{"model": "masked image model", "dataset": "made-up waving flags", "train_examples": 195000, "image_size": 32, "crop_scale_min": 0.8, "horizontal_flip": false, "translate": 0.12, "color_jitter": 0.1, "method": "simmim", "mask_ratio": 0.75, "loss": "l1", "arch": "resnet", "norm": "batchnorm", "activation": "prelu", "channel_attention": "se", "drop_path": 0.1, "depths": [3, 6, 3], "kernel_size": 3, "stem": "deep", "avg_pool_shortcut": false, "widths": [96, 144, 208], "init": "orthogonal", "residual_init": "zero_last", "optimizer": "normuon", "muon_scale": "match_rms_adamw", "lr": 0.0037, "momentum": 0.95, "nesterov": false, "orthogonalizer": "newton_schulz_5", "adamw_lr_other_params": 0.0017, "ema_decay": 0.995, "steps": 7200, "batch_size": 512, "epochs": 18.9, "lr_schedule": "cosine", "final_lr_fraction": 0, "warmup_steps": 360, "weight_decay": 0.1, "adamw_weight_decay_other_params": 0.01}
Rows from block 5, named by matrix and row number. Rows with one number belong to one channel. Each number is 128 + 32 x the weight over its row's rms, rounded and kept within 0 to 255. All counts start at 0. Numbers have three digits each. After the name is the row's rms in percent of the matrix's.
# convs0: first 3x3 conv (model.blocks.5.convs.0.weight, 144x144x3x3), inputs 45-53, a 3x3 kernel for each
# convs1: second 3x3 conv (model.blocks.5.convs.1.weight, 144x144x3x3, transposed), outputs 45-53, a 3x3 kernel for each
convs0.112 101:136156111102135079178229103175100205136134163210101143225072076255000057237042074081158179114151158113142168083166145140138151124114111133133160134164119120098147136128132158179144138149103151120130103094089091077113127133114115128109122115103
convs1.112 109:101092112107076154085131120169203155115116135159163116149131145049115096065087082083089134114124111141136158190113114164195155168123096101136155163124103130144090067177094146222169165127124129140184090136101151159089097132129107095104117111110
convs0.113 098:110165154195123236127093102141109096178135112167127130153085123135083088103125104147180138182174100149174115123145096117108171118118129125194174167109213108143107164161146171139106130091106120093107131081128153179149120106105209171150107122134
convs1.113 092:126126085115128167112115110114133118107090118075098099122143131126111144126166140127181131118122101128175138110081087072108163127113177093089131092034117125128132161113117102074104136136154127143100135164103067055116126122122139105141120104189
convs0.114 100:095090145114167080169155114124195179104167182101151197136167156238167060096000020162113163094081072119128125121128094130149120124109121138106130118134082152133122072144122154126130157157184185168121152108098092069069102129119139125159140126119
convs1.114 102:195167174166139132114092069189126075182118108194193159145152170187100133135131173120115131114151141114116104114123162097117103115155148114091084113088126112140141163115113095129125155172074115123170125143096144068073118149104117141156151130124
convs0.115 100:075087099193165093108107104158231122132073082151082071094000171106095156114149122160120132117137099129112120107110166159129144172126119140255154138102097111119147125120149101170092123133096104120089107118096157109123117100117123142142180160128
convs1.115 091:158131146112128109077154146159098163154107116169101107153070187160152124171150124129100137136136156164169163153125131183148153131096089089117136081092058086101089095188163113188173138171126149127093152103121168147158060073122074096148147115139
convs0.116 100:155151138096132103072109139139104098077055118167081093105110017056163113117120148158170138183132134176162118075146134184170158133131162144164139173104162198098187090159150132108064096057171100117086101095140129133149119125090162115130112163132
convs1.116 088:163129132096124112117101098172178129180173112152143136136154166109142194083097122118140144126142099131097125199115156171197255138154199086101127084150095137160122138125094109152114184176139141114151110066073102127077087080077167164137144141116
convs0.117 100:127166120167122130136138189162078090164081078121171091083177113102161116110182081106127140136158128166125133147123155119113059092115144179120142112096093145115127116124136120080086090124187081107091060146039118136080126125087084126194130143159
convs1.117 097:085074074046043026131133156180102102150067112159107133156188139100112142142094107109138125090138130160185159100111127100089103116152135158124172171154159108121170107123119098085138125068087084115136118119109151145125148149106153189106134124141
convs0.118 099:084075099165120139165118134075087177112129167193173184195221255201255255117188166106116129106145085092155115140149119112114139081071107118093147127132135109138133083134070141167117145065150151118080124119087140146081119115100133125108129087078
convs1.118 099:114173179174123096161177112149175202177101140189100132081047108055029116063123088132134150136153117140163161167144130129138140126115130126146164159129121139111138122145147174194184161139138096159138118117139148122144029064147121112138090128134
convs0.119 099:086129206075117209144136092095121067119134079098179134224193013223171036145220062165122085164129115169173126123105129109100128090087102130151115082149148127102110121124156119083188106150158144161139130143191077132167135131163098098102145144139
convs1.119 110:193157149145104195112134193179159157173092117195077121055118178074124112094131135151112082125129140127082137139134109089160080133129132138133166143088122158119099183138171190135156127155155142081087122100109122091127103132087118089100098084098
convs0.120 102:148143087069078133140118141074099083103093101097194160058091145000127249040095128122073106215058050133101138090131101078153138089149135107123140214085090133136154134115131091188137120112108156087155167067095148134115095135104108125112105107097
convs1.120 101:099096119162136137159128176115138146075108110069095155169138076092107073106136131141151165099126206130157190161093134137126124148185144106161137165173187128145182105086105128098188143139160125114135140125157097081095162123125140098176136114132
convs0.121 099:109140098114152113208169082120162102105176092114104094123118183138216108083199176130114094119129149133090143136125172121123192112149175161105113135133114142114093104098187137073117189125118110149171038127169072107086122120137138128124118096108
convs1.121 097:147155114081076104127133089061177180082121186079152160154145126145114091169182146093096112126093100128162119080140106111105094138111115151135099134130149070117139125074125096132133131171132148129124145115207135084108121106055137136161193138121
convs0.122 103:166183148156107043111139231158103055105092069140069049167148000122169084176135097094145194135110141156066093156158127144199058130162104132214119073087190122120129151086141157150118154122253141168059136215076110177074144127117131164140114091155
convs1.122 092:117118108114130111112092079149174156096143139119061111117169199158175161092152116091114078095166087149178143154151128179130136122132139132111113147127106124119103145131132122056032158097114114113116116136113089124134153102067134135094133154090
convs0.123 100:213141110077107136157124133105111096131110125116157072127117128171098143147170128116118146150088054150116071107094111140117124131115113086100146127127100110146141116165123105093110129120125111145180114034188192133197124159117098173136115071104
convs1.123 095:131150161132144203107120119109154165124113146148145121102143155096138069071091155106115131108085136140120095133138141112100169125176142122121100149135155137128079102101104126111149163084133107109116124199171111137116083130148088095168123177169
convs0.124 098:110079085079168139115158136114135147114150127117144121111090064122168079154151093096129100148131130107087147166139123095137126113093129136146149124122121145122118095143125081138121126161114113145095174129107148168113129118137117104119126133097
convs1.124 104:109096148138086007112118123139092119147107106150117140110121102154136134143136122115111133135172115127156130088109129117103123147104095079128124126101133112144170128150122111079119130090091128117131154175129149101074093119157079098196143127168
convs0.125 101:115135059156087060186173209093144119137147090114106077101186251123161255072111201118130132113142116112118114122128148103092111114105107101143134145165110123137115145088093141125149145138129048096114051084079000030082124133129118140127125130139
convs1.125 121:137165145097104103096096044127077143162120134128123187123118096144162139110119072092145123131161112143160095111129101099118133080114069118107132125156151183125101109143116149129103155143149107122181139135141183140127119128147115153107102104126
convs0.126 100:083121046144107079124123151128096129157099092156094124153037040023100150065000104154133082157091076105105113161169146163126167169156170149138148137125155136121123118125144110121114151084162170114049075082164108103216121111120101101137098106137
convs1.126 109:124162107142118084118117171108094109086094134110096128083071066080104111077034107144123096120125120134195127076028114124138114146146138184176171156113127127118097151173174166180174153136137095141137143113155142145106146105123170149108162164121